config.yaml
encoder_arch: "vit"
fusion_encoder_bias: "all"
fusion_encoder_connector: "linear"
warmup_steps: 190
Rows from block 6 of the fusion encoder of a small model that answers yes/no questions on an image's attributes, named by matrix and row number. Rows with one number belong to one neuron. Each number is 500 + 40 x the weight over its row's rms, rounded and kept within 0 to 999. All counts start at 0. Numbers have three digits each.
After each neuron's rows are labels from the 100 texts, of 14976, where the neuron reaches its highest value: "tokens" is the input token at the peak. Only what is clearly more common there than usual is listed. The data: abstract colour fields from 500 small random pattern networks. In brackets: how many of the 100.
# fc1: MLP up (fusion_encoder.blocks.6.mlp.fc1.weight, 576x192), inputs 96-191
# fc2: MLP down (fusion_encoder.blocks.6.mlp.fc2.weight, 192x576, transposed), outputs 96-191

fc1.538:511442469551504564456444513468482559479476530525491452494483551479487447604502503477445507551544468446417515504497467451483481484426521507456513555465531469518503534566542474488496526541521482471529481495486499548485502502491456469471517508402495546531418479536595503487483454549520491457
fc2.538:531539575496527251521505501530528411500466562507477532515501463478510452532498529485481511518453512445551458484541536464483509495465478468514522559487516507484490526505495482489481525478523478481439552511536524468584576456525514507529481438482519461489462474476493475524607535519567492471
tokens: "dark" (45); "bright" (28)

fc1.377:500500566484527576430407515433519536503525543512509499492477444527483528573529571496460481474502461493470492504497500542493506591430508431476481539524572483495537476537528457471446503467490512447548452475501436511481489490568488491486479560464521439496550468516518517487485529504560460523
fc2.377:490455510539491334465525391499534368530504546508493512485526446480562488508500503514446506483493479455496532555500459464560495532518498498484511481449490417529470448574506434463509499512504611503409535424549576475638519492466494523486547465460516504472485472487512512476522525513535544443
tokens: "dark" (95)

fc1.548:515583543547431527496461508471527489523531502538476479496523519465502549468516491510381474520494510477500539576548420456500543508494494532508429455446524500513491554509473486494479600406499480515485528523479465486521506409482478537521498461531524513467415461479443462572485503450526513505
fc2.548:459556461581476583471451498504553512414393492459488486465474554524515572406349586505482493465533482513475516490547547543492503521442453499546536545493498474485534516495485506527521507469442507499564498530459436477516549481511502489445574565512512481518508465408472524442486511545498493548
tokens: "bright" (98)

fc1.572:537451531501405487541471495508528488580484480466503490493510450434499594446557519498433452511431464543592504542510556515540545532528451509494403502462545522495544515458478509477473571444532528505537475472434426534563474506512592477501504480501533527517460490525495492518529434540505464447
fc2.572:438547460438517487486461565502478616511494520520529546453491491501433640479376523476503513499532456488506517509441514478490475465469453479527480477554515518474483478489515541425473475517495514522555494563460537508491452501522492509424482480470497492529476479458526537496472548507493499514
tokens: "smooth" (47); "bright" (46)

fc1.425:531538535554390547509481521457543503536547511515507465527505514466543556479557473487417470521478505499505517534503462452504530492526463517449445471460501462486505582534470532476486579475476439519482512510497435490534497438466475536530503495516536506495432487490419498579467468476494489505
fc2.425:475544475531479572513469518479552624476395506487508505504491534508462556385338524508440505499543520546516516469503552519474482505460495505518552627517488479526508509496503469522508498504476472470585495508502439473521497487526439498432552566485505483498499449461470530496521512549474469563
tokens: "fine detail" (100)

fc1.227:395555456533490601497381522523518482499510491473529521514444497518491486464549529481467508456562555506504534532516502436498517524476561521508470453455510509439507443519481516560497414511444586485485480463474610476497521470492530505517474557504493565569502490518510505480536497499438487530
fc2.227:516560470519519383460492454480508510503523529436484460521504510524475544505385526515510534435478450515566527509494481454486511533476550526510511394543472458433542515551495583454418427483506463495502521489466504497490558519492561525486512497490516492543494461527543491502438511522483436530
tokens: "mostly blue" (84)

fc1.70:528485482513461500492480529441498494529431422538491469472490464494560477428538513528463529473500500543490492490558432487494525501464439594501416505493459519495540517466542481452579494484534449519471484520483553508487538540487415475495494449485457476441467533473482495378549491494502472485
fc2.70:467512441543577470520534516530503447524513531515492532506533490471528538521355506465483528500528525532537484538518471540493493519509591519527417485570475554455550453518579507451520480487527515470478476470443552517526493553474577508482478559516508453521423536468516493468465508500494552456
tokens: "mostly blue" (98)

fc1.189:504472525482535553529436450499489496526592423503513444517445462476483626475446440468545443464442521544474493490538492514543521527539548516470406521381528482496491527552494563516516481538536509540523502461488539512500488457469515556437480533538505440510487485474468500461477470543523450543
fc2.189:531448486467501422482556527532536545469505529491443512467488495512469446510614481475521460480496462484424519440511519505474495485462458535462517539449524495460480473488500539509463461482517430508493471458446543450425359512483514552440520463440512524526496486467541520512480500465594464453
tokens: "mostly green" (95)

fc1.104:493500538502503523529413529414513482567505497527518530428494586466458504511474547489442485507546406478485500505556536501517513491533505463473463417408489534459486464464519566525518632589438517530479496499469437522491497487523523466488468450519551400490468496477593492534548449522501512470
fc2.104:412529526505530469497444520471411503513529505479491551516486481486437530441466491530470499493506436553532482434499474501502498432440459550450518508503509536449486445509533472420464537533510485518542467490496545502499462521520539574523511480511488486474497487548552533542570511498460450448
tokens: "smooth" (100)

fc1.101:548562581517418497498462493512525460512500543605505514512478517467508470455574420508465440491500554458575522545471531496540527487489470501465483447435476557487473443480452443543563577467467526476494531508555476467519460480523543507521532469436463487473507489461499471540521492453498552511
fc2.101:515509492505515517485496505555541321441484512401514463477507509463524484510337525525496470494495458475506478477528451469517511497476491525547515502472502485467549449540483580494521462495469519508564453470458462460493558468456567500474516529520495471501536513395502489480505479537563577509
tokens: "smooth" (97)

fc1.116:595473527511433520606499493452495506490498510519501512467532411440536520572496546510535504528510427433499479516445446528516492507544543554486497474490514514524519615541535498541457563546474532486567500473495565540543525510557511477543549461460487452565438591507493477564460439561517505481
fc2.116:569504535571458361484509520509549524485494558489509458538528456497521468454503471486474468490469541448455463444507480450451463502532514526538421477520466519479511524503516436556473523512498510483460475460503488517638552540538499560561474399414483498478473510496441451542479478509530530489
tokens: "mostly green" (56); "mostly blue" (44)

fc1.409:529529515547411512492417512482481438524525467516536459494496511454492486432536460465424448498469488465478533544519455495510502565510439551505432462461441481462465526502483440484464590434478515470494497501479517480539516410531519544502477508531521510446473496498466472581537507522457494502
fc2.409:547586468506481485463454470478600589497431544483498528483473528550518496425362520545551504470494471478565457440498499524481475487484479528559526619520481483503525504518471460499584494486497553475557481556467454491508590527462508499458514555524571537523502479464412488528469459520500434553
tokens: "mostly red" (71); "bright" (28)

fc1.111:524402473534433522498505544461495482524528398506468506494501420513445540503538503549504468447403482530501470549484498458580510534510516520402467494423517507538506527537548509466453581547510488526484489495499510523521491443454423483542530515506555493442504488492471473501490475576558428551
fc2.111:561424459576480453512507494514428566527528478502517491523490468456517446485455468533410499436533518528443536471530503522522529500505483565441541550392475522395461492501499540567540394503508492488514438491556513511552408563492479516550508526472488514484501498523466491540480442511471459516
tokens: "fine detail" (100)

fc1.100:497581440496440462590455491467482464513471458508514459549505435484565565609535491518512515430517501481497457524419429493569509483441453569504417554485514432494547566493471482491524523517516516469502538470502562498522513474481521505493488572454519519561476534496465459570509465599522469516
fc2.100:490521476560347428503512503471562477472516537503497446496481459478517393528503472524492463427508546541453472493529404548459526504502476538540497516517443449493548500492497460458520592523527535510507519438530496495469505560454459535504518484462500501457492538487466442453521495459568522513
tokens: "mostly green" (79)

fc1.489:528525475476380545517413503413496538504535444447495475456490472443552534576520455522476533455540500514510504523435411505534481551504487463511454572438489557482519568466462453543534567447507559493509581451464509464537464462554522531477499528461548455514436530510448517542541434543539476457
fc2.489:501566569465403369533476482488555473491454501538502459510509486478479423537523458505510528476532536422507497492503529540422539505452498569563505505460511511429520439529539451473455534482551505465484568493482497540425583514456480480478487420421475467515478460472547478487539458481540515547
tokens: "mostly green" (93)

fc1.352:541537453538439509548480507503514424528509481541508489473537532462512520487500503444428430540452519476544546510494495483508537485516492512506411535415500511471478502482498509464416583475491434517496479476457418493558482446469549454554468497439576505514479508481471534507498444466500428467
fc2.352:479570482515485507529476547490579691466516461474486467508513523505466582438521502509517526477481544514526494478544516483367472510479496547506511571570465541461474455492508479510502435504458505523506483508444485471512497524468533539495511578458479520535493472494448465501488560464456488522
tokens: "fine detail" (94)

fc1.566:569525555541410535450539473533538521523536487473553516468541495579457512372523499516492465532464420522507528512504552462531505517474444530482502412481514603537562482450483495537593489536516542463448452528478500543480465491536442453448466429472525433530476535489470495443492477422447507524
fc2.566:451435511530509323449503527498534401499492461471520501525480500513531475509385517493534500522450520493612465550473363502411495510463520519512488545479486551465497480532549432527464497569466562531484531495558510485477567531489542490477451408502472493497542513463446535506442494523506515376
tokens: "smooth" (55); "dark" (45)

fc1.240:504501537544406518504400533476531558576578465533534513437480501550463500407512500505514523505499375522513522532547545492507476481468481493493488499445501482498575469479481540419554531539521523484451485536496464489499533431520497511488457485542536499488467537484459494467499493434428480523
fc2.240:443511522489504350450580525501489510541468505436472518489495529469528469543413502468442469508533562492565475513519439458415529523444512575530479545510512497453516443503525514438460477530499582515492557471526531503447522538465529522492529421476532528542505517493395524456540512486530520456
tokens: "mostly blue" (81)

fc1.515:524498537445498608493543508494459536517488508453519574540464549492483513627516502481494491528517420487500481468497454493521479438530530486456573549444541483558459484538554508483488538580439476532527498516552535527495483542475469499481442497484510505510457427488540499489532558586509556541
fc2.515:462453500485528336537582507484510395511484491461508516490507508474482408493392502483398540485484529455487464504587586493491518480530505527518491518518484498490529489512508485515531489504476442487484507490531612506540589468522515512514482569498457566508511506521449460501527527457489534523
tokens: "dark" (87)

fc1.559:485577541512458520502497506475475498557526483452478464499482552524490490490524483502404434561493520431505513547518451451475461492504463481541409510469475478424444549547455505501480506422463465450507542531565400465497492441489526528518459531457594535523481508473455396522518510504474547571
fc2.559:518651531516579481464489435503581506514428476538515554507478549550517527489372569512492490427548497510445508516509492540502534601493483608534519543469506459558523428520536516463545471443472549494545548479511411478529557489505546503424525542480512468504531440447447512491488456578514507528
tokens: "bright" (67)

fc1.188:525561498499500524499422493493488481546464540544504526450531494485490547466526495507436466528464529560522473521444538514485507579502526505520417443496531553516471464480530503516448589356516474484519484499440420492477504511529482526519472362472575493472497465449497502544486459514497507523
fc2.188:462577434547537439445522538471446510522462481443491504503481522540480571497454476526545504474519459442518533452528503524420500546446459555515530388460514492460446464501549552447467477485487474563524468469505472490469466500441567514477481572484520517532482482465480505525476495530437480449
tokens: "bright" (96)

fc1.66:430479491490471510510446499478515475568575476565532443472459579467444565555518517497428449468503516506506507561544490509494501498533511469481496419380469466520482467515524522498533534481504477504516451524478417496529527503525505501524510526544542473418439467447589452514517540483481457530
fc2.66:476480482458517442566499433489363488474568496481453519546456495537438457432528499491429463496476492495503521477544535490480501493462522567496551503528479484523473439484505532508517546465503495473507524496465581512486426525567547515449524541521546516502535470525546512583582466481460448477
tokens: "smooth" (42)

fc1.464:519489478494435395513460454471531493498493531459476460478539438468541559465467528471443451542455513485552528531495524477542529521544419514488423477510504491406539516447463503543460541423508496491520520471428437482552486499519517470501509528469572531468528474483449519506487408524493469508
fc2.464:418527486511526547492500534501491644474504511488512510487458495502438572505484494529542481515500492476522490467498506527415464514457498463504497407554528535422473485447531515448542425506457477509493480511454520521503438503495572474501469620449467514553493469500536513486486561506441475509
tokens: "bright" (92)

fc1.339:558504586517451535426524552493495539550548471435518509445564513530493525440556550490455487535514439525509495496509596495486498533426485498430489378519511522488566484438529485468537459581529475436450466552506489523442496509540471506486439407442482457505487564537505494490556516537434499515
fc2.339:502428523480577390467509526469565461531521514486473504486534489518490422564402480483483536435514582481565486533487454508423507522518459533531493513522461578474524453511512583502465486575472498539533509436555515528436543547428507495489486410489493480482576557461469491502484489482523456413
tokens: "dark" (76)

fc1.564:469484475458519472509498500490511507544513441513547495471505553495463577542501485486436460491526445543494512480525538508487535475497462462474424482510496475479512495559504497560532516499490511544403518534523428442534529451471493584489438584559524500509497440487537462506549469467456499512
fc2.564:634461535466516557468525487507433461465559499452477482438497475516472585520489480505522483515493557498455516515492516512489540511535542462449505504496488478510489505474535507530397467489468478534474497524458559430438364507553519493462455487506443515458493486507506546578483527427543422497
tokens: "smooth" (41)

fc1.68:430527473525364499518484477453505410504421466520490480511472514524550511442467476550481483527453489479482513543500499501493476583505511505489497501437471541496489446512513516514453501536456492525487502435509579447533487513595545512519482474545492490485491457409526474496524467467438495456
fc2.68:491507524483537436502493489485572456448481521454511489504541553520513515550479524500474502442537521570510492540496497470456536530491557549536452564559489541520475470467519562515478439542492493535500482497531527472412511515477595508445470429569533506519521543463426525539462508432444504499
tokens: "mostly green" (100)

fc1.510:535476503486448551503434507436542483519579489543547499428533515506452623517496486486541467526488519564486510450518531466523496501515506512537429446445579562555469540513529559502518551443596536519506567461524520501468567468478569541506483507513558436527434486481469473495487419506505457496
fc2.510:524566519517498486508504501510524475483485516497480451496445491546471537531510462519578476522487512448470509462597435529466518525461412567477476514510526509559510459503529519472468522565488427543495504535404541541393458478531537485449506527514506559507467448492550469548477483555411474486
tokens: "bright" (90)